From a checkpoint of a small class-conditioned image flow-matching model.
Model: 2.94M parameters, 32-pixel images, arch unet, norm groupnorm, activation mish.
Training: soap at rate 0.0026, batches of 64.
Data: trained on larger renderings of crowded toy scenes, 90422 training examples, 9.0 epochs.
Rows from block 3 of a small class-conditioned image flow-matching model, named by matrix and row number. Rows with one number belong to one channel. Each number is 128 + 32 x the weight over its row's rms, rounded and kept within 0 to 255. All counts start at 0. After the name is the row's rms in percent of the matrix's.
After each channel's rows are labels from the 100 images, of 14976 (inputs lightly noised), where the channel reaches its highest value: "colour at peak" is the nearest of a few named colours to the mean colour under the peak. Only what is clearly more common there than usual is listed. The data: larger renderings of crowded toy scenes.
# convs0: first 3x3 conv (model.enc.1.1.convs.0.weight, 96x96x3x3, each kernel summed), inputs 0-95
# convs1: second 3x3 conv (model.enc.1.1.convs.1.weight, 96x96x3x3, transposed, each kernel summed), outputs 0-95

convs0.3 089 [141 167  86 124  67 181 103 127 108 127 173 138 176 103  91 133  86  61 139  90 108 117  68 100 113 171 129 146 105 110  97 136 136 140 176 115 107 100 146 110 163  59 117 124 153 193 125 131 108 153 175 106 112 105  75 107  70 113  90 119 124 143 205 103 108 141 111 122 155  94 109 135 209 168 115 125 159 160 145 104 135  97  77 102 122 143  86 172 135 153 157 126 119 176  84 123]
convs1.3 092 [113 144 135 141  80  85 145  73 136 126  61 172 134 108 145 140 126 204  91 187 144 119 144 123 133 103 153 115 114 125 159  38  87 168  96  89 124 167  87 167 166 139  56 133  87  88 158 151 103 117 110 133 145 142 171 157 157 153 158 190 131 147 123 155 133 116 200 209 152 165 132  96 130 120 145 170 152 137 142 124 135 188 158 119 129 104 112 117 144 132 149 156 120  95 125 158]
colour at peak: black

convs0.16 104 [ 99 203  99 115 124 170 161 162 151 106  90 126 167 124  91 192 196  93 174 137 154 110 174 123 119  79  83  89 103 140 127 111 128 106  88  94 154 156  97 104 126 148 111 104 130 185 108 176 153 126 107  69 113 115  68  98 132  98 170 126 132 168 120 195 161 133 130 138 119 107 128 148 180 126  95  99  97 141 103 113 111  95 137 138  76 205  99  99 131 158  81  86 134 112 104 158]
convs1.16 093 [136 175 161  88 128 121 106 120  85 111 172  57  71 115 145  92 164 104 161 195 145  94 124 149 113 113 189 154  79  81 117 111 111 109 156 131 100 135 145 122 119  85 106 120 101 131 161 216 120 143 189 132 121 180 145 130 114 152  53 132 132 155 108 128 150 131 150 124 167  91 112 118  69 147 140 152 160  98 118 143 195 137 156 157  85  75 153 105  97  81 106 111 120 145  96 166]
colour at peak: red; purple

convs0.5 100 [118 117 165 115 112  70 101 175 101  80 120  79 171 132 101 127 122  97 133 150 164 136 157 113 135 128 147 151 154  84 113  72 144 162 119 177 184 136 167 146 120 159 160 143  91  98 158  65 157 197 150 133  70 124 135  98 123 143 160 131  81 122 198 151 115  92 116 116 138 136 125 137 118 144  94 155  85 138 118 161  79 114 161 151 135 165  70 163  73  68 103 164 197 172 137 116]
convs1.5 084 [193 143 187 160 135 141 162 179 130 160 147 160  69 137 120 120 173 178 170 167 148 151  67 145 120 143 167 140  89  93 170 115  93  74  93 132 114 138 131  97  90 120  98 115 155 145 162 159 127 138  57  95 161 197 126 126 127 148  69 149 113 155 140 147 145  90 107 100 117  81 143 136 135 114  92 114 152 121 179 101 103 104 124 115 119  96 205 122 150 197 126  86 150 147  90 110]
colour at peak: red

convs0.67 100 [131 152 106  93 119  91 121 109  76  76 129  81 129 121 139  61 112 112 156 153 114 145 150 154 124 120 133  95 156 106 122 153 136 155 130 152  68  98 117 125 151 126  93 114 132 156  89 121 117 131 136 149  92 130 138 146 114 118  54  98 203 177 162 122 154 121 142  96 152 123 185  96 151 133 117 115 166  90 133 120 162 167  75 141  35 139  44 187 120 147 135  75 146 160  61  87]
convs1.67 104 [105  97 132 105 167 145 149 158 176 135  49 147  96 142  67 104 129 109 181 110 115 137 134  81 166  82 164 154  62 122 170 101 152  94  80 149  92 153 136 128 133 152 141 171 130 100 143 140 135 156 162 112 170  59 113 149 139  77 168 125 165 137 178 170 154 121 121 123  68 141 157 141  98 151 110 132  62 142 144 143 151  93 111 125 118 153 188 163  86 149  78 158 172  88 163 135]
colour at peak: red

convs0.32 088 [147 184 183 165 136 152  97 178  38 125 156 161 115 145  93 180 127  91 151 120 111 149 138 132 110 116 146 114 126  95 123 181  72 120  82 177 178 161 146 173 131 189 132 159  86 116  69 134 122 151 159 107 143 141 153  97 168 141 132 113 148 160 151 171 149  79 127 120 200 137 124 155 123 141 144  74 136 103 162 111 121 144 111 138 186 103  84 152 143 155 105  87 148 113  55 129]
convs1.32 079 [ 98 164 144 184 144 103  90 144 132 103 107 113 134 120 166  95 127 174 129 180 148 145 153 157 163  97 182 124 153 117 169 103 148  99 127 120 167 132 110 144 123 170 174  88 165 132 217 132 161 140 143  97  76 108 138 112  52  71 166 135 140 124 155 113 137 133 183 129 125 144 138 105 125 142 134 114 132 129 144 113 156 133 120 155 114 215 122 197 154 103 124 147 111  57 195 195]
colour at peak: red

convs0.17 091 [147 147 151 135 130  96 100 166 122 139 140 131 231 142 133 130 129 155 101 127 106 113 169 179 145 132 145 120  71 150 105 112 177  96 105  43  98 122  96 122 160 132 176 126 122 118  95  47 115 106 142 102  95 136 128 122 127 116 205 149 200 132 145 134 146 125 132  89  88 136 139 125  64 115  86 160 132 151 123 121 142  92 168  94 125 219 123 181 104 159 123 165  98 154 116 107]
convs1.17 090 [138 138 115  91 107  83 118 112 141 116 132 152 116 113 187 173  93 109 169 159 187 116 120  78 166  97 132 140 145 173 169 146 127 178 113 176  82 110 154 128 145 114  64 154 140 125 140 112 150 120  65 172 145 123 114 175 143 156 127 136 161 149  86  65 126 146  59 109 115 124 177 134 191 110 150 167  56 144 147 110 180 124 128 102 167  66 133 126  73 114 122 153 114 151 135  63]
colour at peak: pink; white

convs0.12 099 [114 141 100 142 143 133  75 139  67 129 129 144 159 114 168 101 175 143 139 150 152  97 237 138 134 114 158  98 131 100 128 134 128 108 140 115 154 126  86  99 173 152 179 124 100 106 122  64 148 122  78 137 106 121 143 104 205 115 174 157 123 151 150 165 118 116 114 158 150 134 140 139 132  87 140  53 125 140 104 100 213 142 152 166 118 225  99 145  94 137 143 157 116  88 158 143]
convs1.12 098 [101 115 111 163 161 128 152  81 195 133  96 155  83 189 121  89 157 143  71  76  92 118  95  83 146  47 123 101 135 117 139 144 118 117 161 171 110 110 181 113 130  82 159  88 149 162 153 125 115 117 111  64 111 123 152 120  91 111 125 130  91 111 116 125 171 137 174  96 136 152 180 143 138  92  81 114 101 120  92  98 165 101 154 129  61  73 180 113  86 134 155 110 140 123 129 192]
colour at peak: pink